{"model": "image captioner", "dataset": "cartoon faces", "train_examples": 203450, "image_size": 64, "crop_scale_min": 1, "horizontal_flip": false, "translate": 0.12, "tokenizer": "word", "vocab_size": 45, "encoder_arch": "vit", "encoder_norm": "layernorm", "encoder_norm_position": "pre", "encoder_activation": "star_relu", "encoder_head_dim": 64, "encoder_fused_qkv": false, "encoder_bias": "all", "encoder_qk_norm": false, "encoder_parallel_block": false, "encoder_moe": "top_k", "encoder_drop_path": 0.05, "encoder_num_experts": 8, "encoder_moe_every": 1, "encoder_expert_mlp_ratio": 1, "encoder_experts_per_token": 2, "encoder_shared_expert": false, "encoder_patch_size": [8, 8], "encoder_conv_stem": true, "encoder_layers": 16, "encoder_width": 128, "encoder_positions": "learned", "fusion": "cross_attention", "label_smoothing": 0.1, "decoder_width": 320, "decoder_layers": 10, "decoder_norm": "layernorm", "decoder_norm_position": "pre", "decoder_activation": "quick_gelu", "decoder_mlp_ratio": 4, "decoder_head_dim": 32, "decoder_fused_qkv": false, "decoder_bias": "all", "decoder_qk_norm": false, "decoder_layer_scale_init": 0.1, "decoder_parallel_block": false, "decoder_inner_norm": false, "decoder_drop_path": 0.1, "decoder_positions": "learned", "decoder_cross_attention_every": 1, "decoder_tie_embeddings": false, "residual_init": "zero_last", "optimizer": "soap", "beta2": 0.99, "learning_rate": 0.0012, "beta1": 0.95, "shampoo_beta": 0.99, "eps": 1e-08, "precondition_frequency": 32, "max_precond_dim": 512, "one_sided": false, "adamw_lr_other_params": 0.0017, "max_grad_norm": 3.0, "max_steps": 7000, "batch_size": 64, "epochs": 2.2, "lr_schedule": "wsd", "decay_fraction": 0.3, "final_lr_fraction": 0.01, "warmup_steps": 140, "weight_decay": 0.0, "adamw_weight_decay_other_params": 0.05}
Rows from block 6 of the image encoder of a small image captioner, named by matrix and row number. Rows with one number within an expert belong to one neuron, the router's apart. Each number is 128 + 32 x the weight over its row's rms, rounded and kept within 0 to 255. All counts start at 0.
Before each expert's rows are labels from the 100 images, of 14976, where the router gives the expert most weight on average: "patch colour" is the nearest of a few named colours to the mean colour under the peak. Only what is clearly more common there than usual is listed. The data: cartoon faces. In brackets: how many of the 100.
# router: router (encoder.blocks.6.mlp.router.weight, 8x128, trained with AdamW), inputs 0-127
# up: expert up (encoder.blocks.6.mlp.up, 8x128x128), inputs 0-127
# down: expert down (encoder.blocks.6.mlp.down, 8x128x128, transposed), outputs 0-127

# expert 3
patch colour: red (26)
router.3 [ 63  97 124 180 161 152 101  85 124 158  58 110 189  87  60 155 169 129 156 114  86 180 157 107 133 155 131 107  90 115 126 169 163 149 103 118  72 135 129  75 157 111 132 130 141 131 147  99 141 146 125 113  93 123 155 109 116 153 118 100 126 103 119 158 118 130 137 164 189  92 144 154  88 147 148 146 123 165 129  61  93 172  41 155 118 182 171 120 133  89 134 174 120 113  95 119 103 116 114  81 124 142 120 181 176 162 193 116 118 167 122 168 153  59 123 141 104 149 109 146 143 155 147 139  66 190 120 150]
up.21 [138 185  92 118 126 152 152  91 110  91 121  80 157 120 143 112 146 117  83 173 192 120 120  92 156 191 172 129 114 118 122 185 188 101  71  82 138  76 133 127 121 124 143 105 156 132 128  88 158  91 112  57  92 116 132 113 112  79 168 127 122 116 125 104 145  90  45 107 106 149 132 190 118 148 158 102 134 114 165 100 128 210 128 190 123 151 104 175 197 147  89 128  94  93 154 112 164 134 132 110 123 126 112 122 134 147 136 139 137 215 128 104 125  86  97 136 144 166 145 158 134 118 101  92 162  74 180 108]
down.21 [ 63 143  82  59 136 119  72 171 149 183 142  76 131 122 134 102  93 123 161 106 109 112  81 117 106  63 127 106 145  58 130  59 151 132 169 146 168  89 145 139 125  86  78 105 114 120 112 145 144 125 169 113 101 149 138 128 162 154 145 101 133 123 140 137 129  79 121  81 105 127 143 136 108 158 142  66 171 147 128 123 111 170 136  93  85 157 135 136 130 181 118 167 122 100 164 130 121 177  89 144  82  90 161  89 145 157 141  91 129 164 102  82 147 116  65  95 119 132 109 149 218 105 131 125  56 160 143 190]
up.22 [127 125 101 127 123 127 113 169 121 116 135 147 138 151  96 159 120 151 175 111 110 185  88 145 188 127 101 141 148  99 148 184 176  81 156  66 140 108  73 153 121  99 122 155  99 147  78 160 185  60 186 168 129 126 142 136 138 105  72 123 120 111  66 172 129  61 115  82  82  58 152  55 123 158  83 107 118 102 134 153  97 122 133 108  92 153 102 153 206 109 140 141 116 129 138 181 161 112 125 109 110 157 182 130  65 146 120 149 131 106  96 131 108 156 133  90 126 137  73 132  66 103 145 142  94 108 161 123]
down.22 [130 124 107  66 108 135 203 139 116 183 136 140 108 107 141  71 220  98 186 160 161 133 151 126 133 144 116 122 142 113 103 127 130 124 122 111  71 126 101  92 131 167 124  91 164 136 143 129 132 136  81  93  94 135 155 118 135 134 106 138 204  99 111  73 157 132 145 127 146 122 100 141 124 141 192 175 153 122 100  99 135 126 106 151 168 177 128 127 115  74 104 101 103 155 133 118  98 145 128 150  96 176  93 156 103  87 181 215 193 149 167 116 145  40 113 156 133  92 135 122 136 126 165  53 182 133 160 132]
up.23 [103 162  97 124  75 114 142 104 150 123 132 141 161 119 111 113  66 114 131 151 160 133  51 121 118 153 125 120 118 123 166 107 142  66 123  80 125 164  73 113 136  72 160 109 130 133  97 105  79  52 154 131  94 144 175 172 167 121  68 137 108 154 103 132 181 125 131 101 144 102 101  87  79 128 147  57 175  92 104 127 154 104 164 136 107  70  85 132  85 158 145 105 129 171 149  80 192 167 161 116 117  70 165 110 142 124 140 167 117 111 135 108 148 120 118 174 151  82 170 149 105 127 189 162 171  98  71 110]
down.23 [121  68 116 126 117 166  54 109 146 108 160  98  96  96 153  97 191  66 175 133  96  85 132 193  99 141 151  80 165 150 129 100  99 168 129  90  65 124 178 174 136 131 171 164  69  89 112 160 134 130 113 125 136  78 136 167 153 159 127 140 158 119 112 138 135 154 121 125 118 118 107 151  63 149 174 163 103 162 218 113 155 142 146 176 115 126 129 113 163  88 111 166 166 157 132 179  82 132 128  91  99 173 105  74 126  49 124 142 173 125 138 150 146 127 152 126 131 114 141 133 131 157 107  68 121 160 131  99]
up.24 [139 118 181 130  55  83 131 124 148 144 156 106 165  46 141 127 135 121 186 136 123 153 128  93 103 154 128 101  72 134 164  66 120 124 197 152  84 152 190 119 101 132 113 153  72 144  88  93 163 103 111 150 134 144  81 114 106 147  95 142 110 179 147 159 122 101  48 103 133 117 154 180 126 151 121 117 166 110 113  68 143 115 146 139 119 167 176 146 136 174 150 128 172  93 183 152 109 124 125 135 103 161 171  53  88 164  82  86 158 141 127 139 168  86 134 116 104  90 119 114 110  74 133 156  77 133 111 154]
down.24 [143 166 102 103 130 184 160 128 176  59 168 104 106 166 128  89 113  92 109  72 145 165 127 139 121 160 141 134 155 115  61 108  78 151 138 122  90 120 116 175 128 164 127  76 116 105 133 117 161 104 101 129 148 162 113  92 129 161 125 105  48 145 112  80 157 110 133  89  96 209 149 151 154  72 141 156 138 131 198 153  76 117 135  98 104 139 108 100  65 109 161 108 123 148  99 109 202 134 161 127 160 117 101 135 109  82 149 153 115 163  90 131 134 159  99  98 143 172 100 156  98 155 132 162 151 171 135 217]
up.25 [112 184 149 128  92 117 163 142 128 153 160 144 185 155 144 111 122 130 161 170  93  72 156 188  88 139 116 139 114  92 142 169  78 147 192 136  78 138 123 100 144 114 159  75  71 102 109 115 180 170 103  91 131 173  77 111 123 187  91 124  90 143 129 123 166 126  88  54 159 131 121 106 115 109  96 105 156 108  84 133  91  78 183 169 166 140 127 100 147 152 123  93 113 180  69 144 103 148 107  95 162 122  71 118 108 157 158 126 124 153 143  83 103 158 120 104 147  90 116 185 130 105 101 149  59 178 121 110]
down.25 [192 168 100 132 127 130  86 124 135 154 140 135 179 100 176  91 119 148 132  78 129 186 158 128 137 162 108 139 178 150  80 113 166 122 101 120 136  99 161 184  90 178 111 163 139 145 116 108  98  79 125 132 140 172 111 100 107 108 129 147 135 117 135 148 150 135 106 170 167 107 138 144  96  89  82 217 188 155 199 121  83 140 134 176 184 165  95 126  58 113 170 160 158 165 146 140 103 146 112  82 160 172  98 141 135 150 137 136  55  90 121 191 116 170 147 148 123 177 116 104  69 126 162 150 125 132 150 131]

# expert 1
patch colour: pink (31)
router.1 [155 166 105 152 138 180  74 122  56 119 175 132 132 118 113 146 179 138  91 158 143 172  77 145 142 107 127 171 158  82 153  97 149 107 122 159 108  66  83 166  95 100 148 155 118 146  80 163 111 114 122 129  74 152 109 155 113  90  83 192 126 131 105 193  71 172 133 132 122 164 116 160 109  75 112  79 147  68 157 103 125 121  61  93 160 136 182 132 151 149 102  82  91 172 136 120 170 115 114 166 129 106 145 120 160 109 105 134  65 140 134 114 110 111  71  83 133 106 161 111  87 147 152  79 135  96  81 130]
up.21 [127 162 155 134 109 101 170 165 102 142 134  72 118 116 109 136  96 138 125 109 111 165 101  85  92  88  81 136  93 145 180 134  91  96 123 139  95 162 124 115 151 114 151 122 130  97 186 132 165 128 146  98 155  64 152  49 114 147 115 208 173 112 135 141 195 104 128  54 130 115 110 151  97 120 137 104 103 131 121  73 103 163 107  61 165 159 102 155 143 180 125 103 131  89 128 103 130 181 124 153 116 123 172  95 160 190 155 129 186 105 118 148 105 184 151 202 184 112 132  73 142 139 165 116 153  86 133 129]
down.21 [145  81 143  89 147 117 143 179 149  93 187 133  83 105 159 145 194  54 101 123 169  80 137 142 106 167 144 147  74 112 170 134 146  91 137  93 120 150 152  90 171 161 127 164 108 197 117 119 119 127 145 170 190 144 164 113 130  96 153 172 118 127 122 142  98 150 166 176 129 129 111 159  63 122 154 133 117 162 111 155 129 170 185  62 194 129  98 136 161 132 147 137  89 125  94  89 111 107 151 109 149 196 162  55 123  71 116  99  89  93 136 110 133 165 110 166 128 124  94  63 110 107 138 138 139 134 127 157]
up.22 [177 139 103 145 146 127 117  86 111 100  98 108 135 110 178 108 152 143  72 168 205  80 118  66 145 158 144 135 119 131 110  43 213 118 158 218  98 137 142 125 106 105  88 108 141 139 111 126 150 136 140 148 146 108 166 179 191 103 156 109 153  72 130 158 116 106 173 131 140 152 101 151  94 115  69 140 116 148  89 148 160 136 101 134 167 136  97 138  91 168 116 155 129 169  97 149  95  89 130 176  81 137 110  88 181  85 122 133 157  65 165  82 112 142 111 186 121 141 144 126 112 181  98 142 121 107 107 139]
down.22 [108 119 140  51  98 110  95  37  87 163 105  97 108 102 142 105 142 147 136 105 105 111 139 152  27 151 153 119 162 149 185 169 137 148 185  91 117 122 101 168 136 177 116 145 132 176 168 137 114 145 157 155 143 137 106 157 180  72 215  65 104 147 142 137 161 110 141 151 194 190 174 140 151 142 105 127 104 100 133 145 120 172 111 108 128 120  94 121 105 135 116 131 119  53 166 150 168 122 160 153 150 135  99  76 164  87 120 109 115 185  94 131 134 139 141 107 114 116 164  99 109 135 129  86 104 127 154 112]
up.23 [119 184 112 163  51 158  94 147 162 126 148 152 168  78 124 103 121 136 134  89 108 109  96 161 124 164  99 148 118  81 120 141 138 116 113 115 140 109 128  88 195 158 113 111 124 120 132 164 193 164 115  32  95 179 107 116 162 142 141 121 124 146 146 110 120 196 186 130 129  97 150 117  91  85 139 142 121 165 120 107 120 151 150 143 118  75 129 121 107 115 129  85 138 201 123 131 151 120 155 111 163 183 127 134 162  42  85 112 133 142 103 170 169 128 185  86 185 107 142 119 149 106  72  95 107 183 181 160]
down.23 [148 133 151 159 168 106  93 161 108 115 117 118 156 133 187 125  80 124 115  99 151  69 148  90 113 102 146 103 156 122 141 174 140 187 119 121  95 143 119 128 159 109  88 166 135  91 118 159 163 132  96 157  88 109  66 136 134 129 113  95 162  78 141 177 120 113 102 113 182 115 128 148 132 122 130 101 167 139 101 102 135 131  57 172 121  97 162 177 120 133 103 198 135  95 174  53 130 123 153  83 108  98 177  76 124 109  53  24 171 124 137  94 144 183 153 156 135 103  68 138 152  72 117 130 111 113 138 127]
up.24 [ 84 141 164  98 112 155 217 116  84 154  95  95  83 170 172  97  50 133 159 103 112 128 109 169 115 112 122 183 142 134 159 152 121 114 142 145 113 116 119 174 139 133 108 150  94  70 177 157 126  88 154 117 107 163 101 173 187 141 174 122 115 143 133 156 154 120 124 173  90 113  78 178 124 103 140 138  92 169 125 110 140 180 150 127  87  31 176 125 173  69  88  85 151 149 132 104  74 108 128 166 109 130 158 140 127  81  64 156 113 100 173 113 149 112 125 119 151 140 101 121 133 152  82 148 163 157 117 105]
down.24 [159 129  98 188 160 173 129 120 115 133 134 144  93 145  57 134 102 100 157  95 112  99 149  73 177 114 127  62 113  90 129 145  64 167 144 137 145 160 143 136 162 188  91 133  91 123 113 188 122 158 133 163  94 138  82  49 147 140 187 183 107 167 134 155 111 168  94 133 102 121 134 136 178 168 107 142 139 109 180 163 147 128 167 140 165 143 141 146 123  77 100 135 159  77 171 123  90 121  52 148  91  72 116  99 107 155 116 181  94  74 136 117 146 149 156 176 151 175 113 133 110 111 142 153 134 113  86 133]
up.25 [139  92 104  90 170 115 109 172 152 179 151 145 127 138 119 125 112 136 159 174 107  61 126  71  96 162 148 169  66 200 145 154 158 119 136  70 150 169 101 101 105  53 156 167 100 153 167 161 157 147 111 140 146  82 175  62 169 109 120 121 141 161 129 136 172  85 125 175 131 114 165  95  84 172 115 118 143 168 123 106 137  98 118  89 149  87 130  99 134 142 147 143  68 146 139 106 102 162  98 149 143 163 190 147 135 114 103 108 133 132 161 184 160  99  85 139 132 146  87 139 178 123  84  69 154 130  66 119]
down.25 [167  78  77 144 102 152  38 109 155 147 186  80 100 178 150  82 188 116 149 159 106 104 142 140 114 132  95 159 132  84  88 119 131 114 101 138 140 122 138 120 106 145 143 116 126 152 112 174 106  95 120 172 118 135 135 119 126 134 107 160 179 105 158  80 158 154 173 121  62 177 158  95  92  80 118 187 100 157 160 152 105 131 108 199 120 128 119 133 185 149  75 153  95  74 119 106 122 106  90 134 162 110 171 116 159 167 143 122  63 144 110 165 148 135 138 185  89 148  95  90 130 102 117 137 187 156 133 190]

# expert 7
patch colour: grey (73)
router.7 [169 142 171  79 104 128  84 110 144  74 122 145 108 168  81 128  97 135  83 137 132  89 122 151  96 148 121 132  93 184 154  92 149 157 130 140 129  68 151 116 142 106 132 122 162 122 173 129 114 110 191 196 119 111 107  86 114 116 116  94 155 143 169  96 165 172 123 156  94 155 179  55 156 121  60 160 116 157 112 177  76  68 165 130 140 151 130  87 110 174  85 113 159  84 102 109 122 126 144 141 171 117 103 148 183  71 148 147 127  96 172 137 194 157  99 141 137 151 110  98  67 142 174 148 118  92 129 177]
up.21 [127 136  79 105  78 111 110 125  87  96 139 100 107 160 157  73 105  84 110 116  75 156 204 146 129 113  93 183 112 142 177 134 118 151 160 129 151 168 173  99 144  79 117 146 131 114  74 158 116 102 121 164 118 131 104  77 156 134 137 120  83 112 129  90 119  90 134 108 167 201 184 130 158 162 157  97 125 166 169 111 127 183 155 170 117 121 123 171 161  99 177  98 158 136 127 120 103 188  89 153 127  49 133 178 132 110 178 153 143 126 143 140 141 120 177  86  97 104  77 164 189  73 128 139 106 164 118 161]
down.21 [ 36 121 144 173 128 167 164 155  96 102 105 115  79 118 177 125 102 139 166  99 150  63 194 164 152 157 125  71 114  47 131 145 107  74 139 110 141 127 128 140 172 125 151 169 158  88 175 171 105 115  95 159  92 139  88 134 164 111 119 119  99 181 114 165  99 152  99 137 104 142 161 211 136 128 148 122 215 145 150 155 126 162 149  96  51  91 114 153 107 126 111 127 150 110  71  98  89 127 139 138 116 129 148 100 100 174 122 164 114 119 128  95 140 141 108 176 159 139 149 110 135  97  70 151 134 112  93 128]
up.22 [125 137 103  80 108 112 119  72 120 176  99  73 204 152 134 103 165 127  54 177 132 103 126  74  74 146 130 129  89 219 153 126  63 107 181 176  96  94 171 125 109 122 114  94 123 124 174 126 155 133  88 121  81 101 167 107 128  63 161  88 137  95 149 109 137 152 168 109 109 109  98 153 109 109 136 180 114 168 119 153 134 104  96 125 159 182 163 156 117  88 116 138 189 136 142  74 151 125 138  86 162 126 141 155 109 138 178  92 144 166 131 114 133 127 126 137 117 145  87  74 140 136 140 169  86 106 113 182]
down.22 [161 100  90 125 136  50 134 140 174 153  98 104 130 155 116 176 154 115 103 120  92 117 121 164 152 145  80 146 133 127  90 115 140  99 127 137 179 125 103 169  82 173 144 183 153 110 147 138 186 162 195 146  81 185 146  98 160 166 107  93 137 115 128 164 121 152 185 162 149 139  76 109  94 150  86 101 125 129 116  49 111 158 138  81  68 179 133 115 190  92 136 119  90  81 172 116 148 150 131  83 145 123 135 133 167 119  97 172 171 119 154 145 133 133 134  94  83  88 215 163 146 102 135 150 134 147 109 167]
up.23 [116 111 164 142 179  72 138  74 210 135 132 219  95  47  99 154 196 116 107 151  80 108 178 129 143 110  83  87 110 125 120 131 132 105 187 146 139 139 124 193  96 137 111 132 167 109 143 160  95 155 148 129  94 121 141 157 125 187 125 193 142 114 119  87 118 136 163 120 142 109  95 119 114  33  88 131 175 129 159 167 134 131 139 137 203 119  88 124 123 141 161 146 154 123 106  88 127 160 115 125 150 121  98  87 134 138  91 115 117 156 142 169 132 110 153 132 162 160 118 153 144 151 184  75 134 146 179 118]
down.23 [ 86 169 158 144 126 188 107 137 146 152  89 136 127 132 161 110 128 126 170  77 149 108  94 174 132 141 133 103 149 146  70 191 123 118 226 156 110 144 166 115 126 115 146 136 156 134  99 126 159  95 159 174 157 206 126 188  76 104 111 134 159 160 161  94 152 161 154 110 133 135 145 100 179 170  77 150 148 119 162 186  82 115 115 134 151 101 110  92 154 148 133  65  98 179 120 152 171 165 154 136 141 173 148 136 102 132 170 128 158 164 129 132 129 107  82  58 112 151 116 123 136 152 109 139 226 106 159 116]
up.24 [ 73  95 159 147  85 159 130 162  98 177 119  87 138  77 126 120 132 114 225 154  95 175 148  70 155 179 138 110  90 128  98 116 150 121 140  52  87 161  95 113 163 130 116 154  93 114 106 143  88 136 151 122 123 142 159 142  94 106 120  89 196 174 152 133 164 105 141  95 139 151  97  86 108 144 165 113 104 115 168 107  96 169 110  93 125  90 171 138 109 121 141 152 188 112 161 101 110 146 153  74 132 159 152 116 225 114 175 137 150 105 149 168 116 124 134  95 141 145  58 134 147  77  84 105 113 160 128 165]
down.24 [ 85 120 201 134  90 157 152 124  75 161 152 149  74 142 148 165 119 154 126 141 118 203 158 134 139 123 142 152 113 152 167 178 168  53 181  85 110  53 100 110 119 169 101  95  98 148 162 121 198 110  79 127 170 110 120 120  65 164 121 172  82 131  65 112 124 140 145 128 120 121 163 143 143 107 151 182 123 108 126 125 130  85 153 146 144 169 214 174 129 106 190 146 107 125 102 128 168  61 157 108 137 113  86 144 133 131 140 146 161 107  79 105 112 172 138 141 137 123 115 136 136 109  93 156 137  82 103 132]
up.25 [115 126  76 112  64 139  90 135 175 191 162 137 127  97  85 189 114 128 148 132 134 141  83 136 105  79 136 106 158 102 154 133 103 115  99 159 135  31 194  82 133 124  98 105  92 133 101 131 101 122 107  55  72  81 138 111 174  96 173 143 137 111 114  89 150 100 157 166 124 121  91 145  81 187 188 143 109 102 161 144 140 157 129  72 146 140 137 149 145 112 118 131 126 147 126 147 133 156  95 103 121  61 103  97 139 169  82  85 152 145 163 136 155 128 128 135  85 181 144 132 111 122 181  88 183 115 188 148]
down.25 [113 146 127 139 141 103 159 183 154 116  95 155  99 121  94 123 148 153  79 172 155 111 156  51 136 162 206 143  89 137 166 106 132 118  90 159 117 110 129 108 158  91 110 154 146 189 163  72 156 201 147 162  99 152 116 144 112  73 143 125  96 159 132 193 178 146 132 140 129 105 100  66 137 142 113 144 144 148 145 146 123  76  73 125 144 159 216 175 154 104 168 103 118 121 132  97  92 140 151  72 102 183 125 155 148 111 114  89 160 136 176 157 103 118 112 134 124 142  85 105 167 118  83  99 118 199 139 166]

# expert 2
patch colour: brown (70)
router.2 [112 133 151 124 131  75  79 115 151 152 207  88 143 156 134 154 108 104 149 165  85  76 158 151 135 151  65 108 166 107  47  87 172 112  81 170 161 109 147 143 118 175  77 129 108 104 165 124 150 123 164 106  77 146 106 132 175  76 122 102 180 137  89 108 125 165  75 171 147 118 136 154 131 117  94 126 142 164 109 151 165 118 146 166  94 192  70 158 129  76 135 117  93 173 146 121 124 136 174 111 172  94 154 155 156 155 142 112 132 124  93 112 117 126 106 105 185 177 131 160 102 170 108 205 105 145 156 110]
up.21 [114  75 109 131 113  96 130 163 101 131 119 151 100 162 100  47 129 125  92 170  78 164 126 130 133 159 162 157 124 130 122 156 101  78 172 161  87 126 152 187 102 133 150 104 138 120 162 147  49 161 182 144 125 128 195 134 126 117 144 158  65 115 131 122 101 164 138  74 127 170  91 118 153 154 171 140 129 136 125 148  95  95 125 126 163 129  98  68 112 156 128 148  77  88 159 141 117 121 145 124 110 179 120  85 168  66 142 171 108 210  89 102 135 130 137  55 161 125 176 143 144 191 153 105 145 111 157  71]
down.21 [108 139 151 173  51  97 122  99 121 139 186 140  91  78 122 129  87 116 142 127 106 110 126 128 130 114  99 118 123 117 143  95 150 127 124  83 104 175 121 131 125 108 114 141  94  80 108  84 218  72  84 121 115  87 101 117 215 150 102  78 153 148  87 136 125 169 125 121  98 162 155 144 134 140 117 145 148 175 130 136 166 181 151 126  78  52 107 127 179 155  81 187  99 134 128 148  87  67 113 125 164 134  80 153 146 162 128 156  41 139 167  95 103 127 131 157 151 103  95  89 130 102 105  63 145 137 119 113]
up.22 [164 149 114 177 183 107 157 133 163 143 133 133 183 109 149  81 134 122  97 164  79 110 130 115 103 116 106 124 156 139 151 125 120 109 140 130 121 172 126 114 143 127 174 186 150  83  77 178 154 114 102 117 154  79 136 132  93  55 193  74 112 194 134 127 115 142 123 129  86 156 197 150  68 149  78 115 144 110 119 160  77 110  99 161 174 127 100 133 124  87 105  66 171 122 113 199 161 116 101 144 168 115  97 104  72  95 122 169 154 110 143  89 158 157 177  99 190 177 133 102  82 137 139 150 117 108 105 130]
down.22 [130 134 132 128  93 145  92 148 206 125 103 112  82  84 149 159 130  67  78 152 142 147 153 151  88 158 144 116  76  93 116 142 118 137 108  90 120 120 176 106 166 146 138 100 140 132 126 118 156 109 121 115 154 176 143  76 158 111  73  95 100  99 114 127 124 133 114 132  77  97 146 160 160 149 185 166 155 124 239 153 151  87 133  91 136  70  66 129  66 110  40 108 145 149 129 126 173 198 110 142 166 126 125 147 135 145 149 132 121 142 110  90 150 110 156 180 135 148 168 151  82 157 102 158 162 135  69 150]
up.23 [196 119 146 105  93 131  69 141 209 129  86 116 118  74 154 161 161 138 125 135 111 118 127  80 127 160 129 151  76  93 160 107  83 101 196 139 185 132 167 118 153 123  83 157  99 112 116 131  83 119 166 116 115 184  46 199 119 145 109 145 106 158 108 104 101 141 167 187 171 138 138 131 146 155 155 114 151 111 174 127 110 143 116 139 152 104 116  57 147  88  95 117  97 137 114 134 127 143 120  95 108 142 101 113  90 127  95 165 124 169 134 135 113 197 129 158  89  78  93 141 130 128 161 116 116 128 116 234]
down.23 [138 157 134 134 117 143 120 120 153 135 150  79 105 118 135 143 135 116  83 140 170  89 136 128 230 213  84  91 184 106 176 180 122 138 163 157 137 110 110 124 138  97 137 119 195 113 131  98 122  95  40 186 137 100 146  95  84 123  94 127 123 161 111 202 117 141 130 104 131 151 127 150 104 132 162 168 148  79 136 129 115 146 133 124 255 113 139 145  73 130 111  41 158 133 113 117 138 143 118 108 134 156 110  83 136 136 117 122 134 140 141 170 144 150 129 184 135 135 129 106 128 148 169 146  98  95 135 120]
up.24 [179 142  72 181 173 121  91 132 105 139 124  91  89 101 124 189  87 170  97 118 154 163  91 126 132 167 150 168 125 104 132 124 159 115 181  89 177 116 120 129 154 136 136 147 202 166 120 143 120 123 128 121 109 191 149 198 173 136 112 108 115 129  35 138  86 137 140 157 137  93 148 123 112 144  69  81 117 131 162 157  91 143 127 100 127 119 135 131 137 174 146 175 119 104  95 137  54 138 119 126 107  93 138 151 188 101 157 161 109 164  55 195 148 135 151 111 168  79  95 121 137 167 164 145 167 108  94 152]
down.24 [152 140 170 102 141 182  76 148 213  71  94  90 176 143 125 136 147 114 164 157 116 127  88 164 128 136  74 160 129 108 202  91 129 141 106 136 128 111  87 113  86 136 161 144 128 157 112  96 116  47 150 192 118 147 120 144 130 111  98 132 136 169 105 137 134 101 152 121  81 164 143 153  85 117 119 171 116 113 168 148 131 131 151  80 120  85 138 109 168 161 148 120 169  81 152 183 109 119 105 190 146 151 158 149  85 124 150  99 103 102 148  75 199 109 140 140  94 149 131  87  51 158 106  89 109 173  78 113]
up.25 [192 125 126 161 158 151 150 140 117 144 175  98 114  96 117 126  73 188  98 141 129 109  73 166 187  96 115 117 103 140 140 118 130 117 129 104 119 134 190 137  77 149  92  85 125 219 139 123 138 100 138  79 138  76 108 114  81 114  83 116 141  57 163 100 198 106 123 171  55 137  77 150 131  84 102 122 161 143 191  75  94 125  83 141  81  76 143 136 121 143  80 100 126 155  72 123 120 102  96 107  90  88 120 131  90 115  98  73 133 105 132 131 135 157 101 177 128 160 105 127 152 152 143 102  97 124 139 105]
down.25 [139 145 138 156 108 110  34 144 116  95 141 150 109 158  91 177 154  85 136 110 155  68 132  93 142 137 186 120 178 136 118 179 116 116 112  96 150 129 158 157 135  98 139 205 159 163 135 168  72 137  67 134 135 144  98  96 132 136 125 175 161 163 145 119 126 122 152 158  69 122 116 137  82 150  99 188 199 144 161 121  80 117 147 145 159 112  58 106  94  92  79 179 114  86 135 193 103 163 133 117 172  86 161 101 161 174 100 143 124 115 110 136 127 109 125 149  80  75 121 149 144 123 102 187 114 127 125 163]